From a checkpoint of a small contrastive image-text model: text encoder width 192.
Rows from block 3 of the text encoder, named by matrix and row number. Rows with one number belong to one neuron. Each number is 128 + 24 x the weight over its row's rms, rounded and kept within 0 to 255. All counts start at 0. Numbers have three digits each.
# fc1: MLP up (text_encoder.blocks.3.mlp.fc1.weight, 576x192), inputs 96-191
# fc2: MLP down (text_encoder.blocks.3.mlp.fc2.weight, 192x576, transposed), outputs 96-191
fc1.482:140186111143110113157103100088131111110164135123119121081125154120161112129165154134143102164120136144124087132153133121066151128155104106113082161138107137106182172140156110123105128104135156148112125166111131144158166135109131155166137110126108108122155150090107154131127113091124113070
fc2.482:113081120107135148123156157161120134155093125119118149128136118143057154137096112137101155094128083124142160105098121096184144094136134152130133087156144142110090126093104116107129153148123122117139114110132130132103126138145105136092126143114134131133122123175145092159126128176142110165
fc1.483:175143134161125125124146129112107127094091108097114091105138111115119141129111174139125105153125110070148114092112140148095114109103109171091098125095164126156183116141130175113194134108147150100144187147137111161121143102154125096130102155111162135116142059127141156117107130170126123122
fc2.483:086150130113117131164117120136163133156135161149121140143118133143127127136093147131122135122153126169143150136128110128172116140129121048164143131136087102129079153111105071139083097141113129118085103132098153088117142156126084119110172122130104126134138180101143148166153099081141119153
fc1.484:098125126155153158174106137097167120108152132133135108134126118125139131090121107181139153144146143122110143118115093129158140116153088121121097140138132083131076073155126152113147116134100105138151084154143089122126147139141127095161116139159102114103092130149137153123136128101139113189
fc2.484:105129156127099136095147118142110117150113134101126111120106124154087133116127168090104115123144141141130124131171134149075102127113164101141166131125101152128116169103123113160135129140134191144088164111114148104139128150126142121133146128121134156141142096114109109112101149133109146114
fc1.485:118128101168142176143136095143146114116131125156106143136099122102099139164102151124110109093122125126149079112144107111097080143146122129119121156125135101131135107086104105064138129125111136140126141123160141161138115192143141152130170122145110085109113147164131092105151113154129114083
fc2.485:123116121109117102118115140118113108123120154109120094108155125156144147092155116136102146155127114131079168143115142136153176098109130110123118081102118144149125158182136168175149149146125118168140120125083131111129138046112105108106097124112139163156132122094113152170092161104120106155
fc1.486:060130103059158121155134134089152147116138109154153133135160096156121121134130115135156141131135115087129119145172144106105129134091163094162128135129144125115120151148149117171142138129187120163119179134090116135112130128111153131147098143115132130130112162097104119105148108154120142133
fc2.486:178123126170101143142138150180121120120122166132126081135154157109154131126173116154126092127112147145149122110091112162117148095150095144119126129152146138145113116094122141107120131139108138126119096152165108101086149137152148119125146127164083158115113100187144139142095155125148099118
fc1.487:136134105161111147111128127115121118096137131126121096165090136142082115149127138125130123149137063141125147136141151121143077141136091131096203166126174131193112103123151158123118121121129136102181110135180104129139098093148114131135136170115114113146135147115113113122115111163172132145
fc2.487:126111102108107100154148119123096122145097148115085121132167144108154114135153106109154169132167164133124085160140093127094159149136148156151096125166147110168117151096107190111149113124127128131128129138140110134140201141143122115109129145120128150111142117105113110121127173092118125102
fc1.488:146150118087142133161101149099112111123104128130135137123145168086146127113127134132186146142116098123156157136136148099118122137114114152121115172124098157104154139138144158133120142114122149112125083112131092094112155081127106096123102131126106074099127135129171117119116157150150111099
fc2.488:091109138180125113095149131117101186163133115091133117087152106141100115148118116137066113142141130158117131112125104125117122113111126096141150122101128109134105146100148132119082106164138087149117177140123138124139115124150165169124181169107110179186103143117117136167150122086071140121
fc1.489:123074094099127111094131134173134140115092159076129126074112138111115118141136110125091123137156164141110112133169154150116101127139115146093101131126140076129083142138089142102107107158098169117146161086151116134117117118128121122131143112138130126146153139157114144143102146117151102129
fc2.489:150184127135113087138144101089143150132138081181130125152114111155126169131120118148152109131097087101178145092115106117147132124108134114139161132138105152140129137135155150141150135092154144132116099148120129139115129141120108142087084131153119136109120101102157095131159111147096129140
fc1.490:131125142114150147184146171129118119119098146092133151147154123171129133164150133110121121125147108114119136114126192136141128122102110115129112123113135122146069146122131122153116149119162138139107138119147105145147123121109144120107092130127129129095133104110158156083100167105221121121
fc2.490:114109118155103117084135126106129112133094110141145095116105125146157106139132108127142172133162176138148141153111117157122162109136106162083156134127119123111183120147109136126188162152117132084118108140111110114133130113109098139109149125167105137139130156111134138167139088172077148125
fc1.491:114114124134112181131114110114199147165143127164096108099107157119137137128155108097158119115129150108135147157090090137112126086139132126132117117119117154105094124083092120127102116164151158139088135114159129146176143110108118152118119153137155112117100118111138161142078141137150138135
fc2.491:172166093123149107126104136123137103106128143102153148121159106148098114124098137183109168136113077102133114129152135140155110127126119121151138139125131098156155132142108174116163152115118134132105154093069162139107162125147160100120152121117113127129119129147105109129129072155125123142
fc1.492:131097131134132088158171138157088088072125148099100133146100141157101125140139118089138117122128096126138120081134144111175110131129125155126113122130164164165170148124151095134142114138172138058110162158108115120161131138141139117130159131101143115153158179105134130136113115138156108134
fc2.492:122087138141099133098164125100125145104143090183130132113129133127126133117078087100156122156125120114130126148132127114144136173130148116109133103146087106141140124184168158117123102167170139171107119154148085132102153108165133092132139119157099095105107122147094148112146107174100118086
fc1.493:124085125158113163161110181149162112076096078137101085129107127145196124162108107128145138111158125130130103144164120143147151173140172091104153144147151145101124109158125167136155120137122123121107091122152132122105079158122120128115121106140100107105098120136115109169134109118091102119
fc2.493:120163120098120102127157092109102156131174178144116143148152114114059102105128143145091142177115126118127150111059149091120090101103085134155145121107097095176139145126144079129126139105098130137144152143120127123116154091136129130141142131111164172115118115102150117087107108138134166146
fc1.494:164152141118077155121159096159145121144131102143160134104166108094123149119146163147143145144172175096126098147110100135146118129137166118112132105165136119089152142108088134126114149135116141128154125135115085124092117146116122158113135131128140101131111151124129119123115133150093083106
fc2.494:082110110145180129137112164110112145125148170127123114168104137172116142154079084110132137108129068157154149120146157131136128123146092131145132095099120154129094095141162103131127135111123150135098155109138162133144131122165123096137123135145107143121149101130138139179148118117127169162
fc1.495:166132104124100084153114138111137176124077114133147142133087127116171104139129117126114136112176131109145081110113163156097100096136143092133140128148098142140116154131155172113077087183093122116146145156119163145130122108103129149118169120107094139102119124112152151146129107132119143158
fc2.495:131115131135110151125135138115077117141138131127118148113172140139098104093109156124145128115098124103128157145120101100123192141084117175131110097110160112170135081133106127150149159095164141162118137077148110112126136133148116089143071134170121117130134151128112121130128139133116163116
fc1.496:095108136150099153149126150160133098123166131141134136147135130174103151119117128147088176118114125095165064155123181089139108101149128163126170131089120130110149126062162115162138177124145148127133116123148122124129116112101147125103136139137109123120141083106151126109138147101152109158
fc2.496:169149155110098127123107095146123141115115154099145131099156121099164113115128150115168098135119144139076183123159118136091157174109107121136075098165121122138078143133133158078127114128116140112107126133158142126154110136154088120161126102163139124112125121121121167158130095147105112118